config.toml
arch = "resnet_bottleneck"
model = "rotation predictor"
dataset = "rendered solids tumbling over patterned floors"
train_examples = 97500
image_size = 40
crop_scale_min = 1
horizontal_flip = false
color_jitter = 0.2
norm = "batchnorm"
hidden_act = "relu"
depths = [6, 6, 6]
kernel_size = 3
stem = "deep"
avg_pool_shortcut = false
widths = [128, 256, 512]
init = "lecun_normal"
residual_init = "scaled_by_depth"
optimizer = "normuon"
muon_scale = "match_rms_adamw"
learning_rate = 0.0044
momentum = 0.98
nesterov = true
orthogonalizer = "polar_express"
adamw_lr_other_params = 0.00092
max_grad_norm = 3.0
gradient_centralization = true
adaptive_grad_clip = 0.05
cautious_weight_decay = true
max_steps = 12900
batch_size = 256
epochs = 33.9
lr_schedule = "linear"
final_lr_fraction = 0.1
warmup_steps = 640
weight_decay = 0.1
adamw_weight_decay_other_params = 0.05
Rows from block 9 of a small rotation predictor, named by matrix and row number. Rows with one number belong to one channel. Each number is 128 + 24 x the weight over its row's rms, rounded and kept within 0 to 255. All counts start at 0. Numbers have three digits each.
After each channel's rows are labels from the 100 images, of 14848, where the channel reaches its highest value: "top examples" is what is common among them. Only what is clearly more common there than usual is listed. The data: rendered solids tumbling over patterned floors. In brackets: how many of the 100, against the usual share in percent.
# convs1: 3x3 conv (model.blocks.9.convs.1.weight, 64x64x3x3, each kernel summed), inputs 0-63
# convs2: expand pointwise conv (model.blocks.9.convs.2.weight, 256x64x1x1, transposed), outputs 0-63

convs1.4:097124111134148128106107135132096128157166081132119091128116106128097113092158141181069133131130158154121148126144151103142122106093134158127134125185152102121189131144124122115104114143150118
convs2.4:146133101145175142109094115121119127085173131155147162154135150099147126106122120154170151165087110160162127174076121141113153131144129120108136157124122178126102134124079077081091125143139113
top examples: black object (41 vs 19.3)

convs1.32:115130124176113083102140172127165105121106154153194130143144118086166118133104130086119115114129148156175082101124129124127166129136125139124102153096114140076116118126145130106129138131122125
convs2.32:155142139127165154135104109138091145138111131120125156138151146143098142108115118078098117123135120117102103114184117135183157077125147094188176151105119104133113103145102126135187130113101136
top examples: dodecahedron (25 vs 9.4)

convs1.47:158160130113115159080164100140117108137099090088152126127136146098115140141128156150142115157118113132116159128106149161115113155117130108133135108046147130123116121103124156168173120163113115
convs2.47:104166124106118086173169111104103115074106118131144111129145124174143167151134185162152101141112184157096168140111108132107134122106165113107117117154141100123127184148135143118118131076127113
top examples: light from the left (66 vs 24.9)

convs1.28:141154148151107163099096129118122140155142122091116126134076166141127173129103167109147147108103141181112120073108095116126120154132106097111127111106151145132159067135128132129132153136137152
convs2.28:137129149149112107129130108118118141120124145137191132117125173081094157124132152090141138127105128112118134104112143128162111130124136123124169100109109110172146088137122135131146098134124131
top examples: black object (44 vs 19.3)

convs1.63:107129115127137179177140139118124130106124075135116125106105143106146131119153156154116108150141126096165157156103112105081127136162135071148152087124139116149149090125108133133141127156164087
convs2.63:111117115077134204157098113120102157101106153095137091134136086151145118120133108131170118120139124105108148081116101171149082197158114128154138146142117119111130118135134128149116152155129111
top examples: black object (47 vs 19.3)

convs1.30:124151141144131166147108113137108125114112105102112138090103123114130151112169108131113170183128171085135134084108158103145072098136123075129152153140154155132145127148151143133118145098115117
convs2.30:147140133123085084179124120084159124119135118141163130125093113101108137074113161132126122095144145144158096098114096098132107146127097121122124205094126163103107175124137114142116140116093147
top examples: black object (47 vs 19.3)

convs1.52:111140121137140102125149102115109099113134214090155122134158170139139106124120156165166152103104116121121106119146129112135178129139103110074112126091119140088152141129150126136115118157110115
convs2.52:138117117114120107168110123124067082118115118119094143084078093151101119122150113118121163115085105098074109104110149124115107095095145103121149169107145127099109127110150127122134115111092108
top examples: light from behind the camera (64 vs 25.4)

convs1.23:155109109097138131078112119143077125143144096139084133129125127105072149122197128160119173106124146152101148130116168137137113135151141149147089125110137111142125142131094148132160102130155127
convs2.23:145131127169149121141124124153118119092119118129107133134141188116119133108147158107092125089097074098147098143128145127127157135111071145134112111117155121106131214105185144127127184095161151
top examples: light from the left (55 vs 24.9)

convs1.24:155111147126132145160129095097145141127094124135076151122097137152136167106148086125111146142144139095129083130120149158094119131095155118178123147119138110133093108120144202146138144131111101
convs2.24:111102114097135133117165155162169137129160110148103073111160128111133133146167108122119128153104094154128194144155169105157151160160146118119121152133115164124127140085120153098126124173126137
top examples: light from the right (52 vs 24.8)

convs1.51:121122152113137140134136106116140131085068094118127112129154133143148126135161128135144152192098117169130123105128158168120096181111122100116178147079116131134096119154120108130103126140097141
convs2.51:117145142102149146115176173092104110118152108113147170123135151093111132144106143114100130121139149114134108131141135145136140133130130141137124081107141081128160091119122187106130107115094113
top examples: light from the left (51 vs 24.9)

convs1.43:123143108123133153146114101169152146123126135088135155104088141113135173152100134112121066116165146120112149153127157121122097139097171080106118114149155105139068121121133115151134140153158126
convs2.43:128112120119121090104127144128126152122110139115185135162142135125133102113129126120165155165109148112078109131157115162118167154124153152162095088154122162166097132133117121120110118119113177
top examples: light from behind the scene (62 vs 24.9)

convs1.56:120150150097131160128143127122152129117111142113171125097152091126142095110165177103054132144113108137151154173100137145102141144157135140126079158103103120127128126140128118159134140090110099
convs2.56:153107121154149164165122104090137154128140138105143130127157112148148109130119075126163114149171140098119118138144119154141132113132110149133144107121167157116140131152143091122128158130115133
top examples: red object (40 vs 18.7)

convs1.57:095074130133125133121131169110127112109133092144145086146062115185141146120132123120133157148127159162132103117114141084132109128096113088125167143172125140123172103133126143124129129117138163
convs2.57:131129116131128177159159162114097188106130136113135103103172076106104143106115096101116116148126138085097164142128095096158080145105144123098136118152123126120126128148152137124177098114131141
top examples: red object (39 vs 18.7)

convs1.62:110076095103135137156120135187151138143162168143128130145128122142120159153069114056127109109136156120135105135143149124138108101105176135152120108122100124135095144134109119148133105114146146
convs2.62:190155124105113130123112150162145141106151096124124091148120161129094140118116131134099138077171156117112146119116144138136137091114118102139111138109133084125136125138116125135141175120095122
top examples: light from behind the scene (61 vs 24.9)

convs1.7:146059120112119096143086167151115149161165115124097077121149139119096135123128146092129137107123123155159134131131148160164119124118131129117102151107130117156192126136119091122126136099123169
convs2.7:115146158136110145134145087161127103138157120105129073149120109114141112215114139106121128133145120106110119099092137123162062123140139114105167125131094142153167115136126168120177124148171100
top examples: light from behind the scene (52 vs 24.9)

convs1.3:095120137119138103105115144168137083160139143120123100129132116152153095104141107152095144128145098111196109135128135148101112117115142191124144090109143129132171126109112157137141073129155142
convs2.3:128107155156165167106147133109144105118130153133173113126104165136137166088107124164078130082116142124165160131142095203137088095160118149149117138165124123126147155149101115146100131132152144
top examples: light from behind the scene (55 vs 24.9)

convs1.6:123101121156078122143148168097174127134139117118155136110148112149130149109114086111082143148166088157164100156118087118137138155161144090144169124107145162108111113123115137094127134111113120
convs2.6:163156081128146109113122140088143131129124139130126125101148132111183167116118156130107097141138163142128133164125083130091122165077102136111130092124093146109120162117142117133146142138098166
top examples: red object (39 vs 18.7)

convs1.26:150155152158109115138123081134149119118117093110059143106128134120158139125142093107150138143129070156087170141144130083116156149162143112181113122120128146108132136104138155144114109130139108
convs2.26:103143153139102082121143104106152136130091121124169142132137132144147147144127108125125104145096124115144133146110135122121103102090131138142131153137174112139139126093122174137139074153128167
top examples: light from the right (58 vs 24.8)

convs1.58:122116148143112112144143116097150106139103132096114125132133141141153082126129150149207177111128112164089121136109152116119172158124126139099103127105122136108121114102174142117111118182093111
convs2.58:129202122071085141099124147142128073103074131114140132103062134120147115128130119103106097093091105128113114129133135082102115103092100148155136148125086121128121137112116130102104127133140097
top examples: light from behind the camera (52 vs 25.4)

convs1.46:095134118129132113066129135130151112134148150133120117126119173108105105134149157139151188118174084153130124106119151139107130158084117145098084147076129122117137100160146138111141131118171132
convs2.46:129082129109106096146114133165118149133123151102114110122107124124135136119124128137123127110120127141154147103151115125102082148117148138163131140144166059142106129149129100139157125124139136
top examples: light from behind the scene (50 vs 24.9)

convs1.44:179050123143133146154114150128118161132165059158099123093100126158161118133144110133137156166154121129132135163112100147113099126095097127106115134125117159128142103128136122110143113140119133
convs2.44:088127116123130109133121129125166133121136177156127116139133138115143135125133075159137146135154114145129124167153125128101150148137136098150125126167122113121115122153163103147105171137115145
top examples: black object (52 vs 19.3)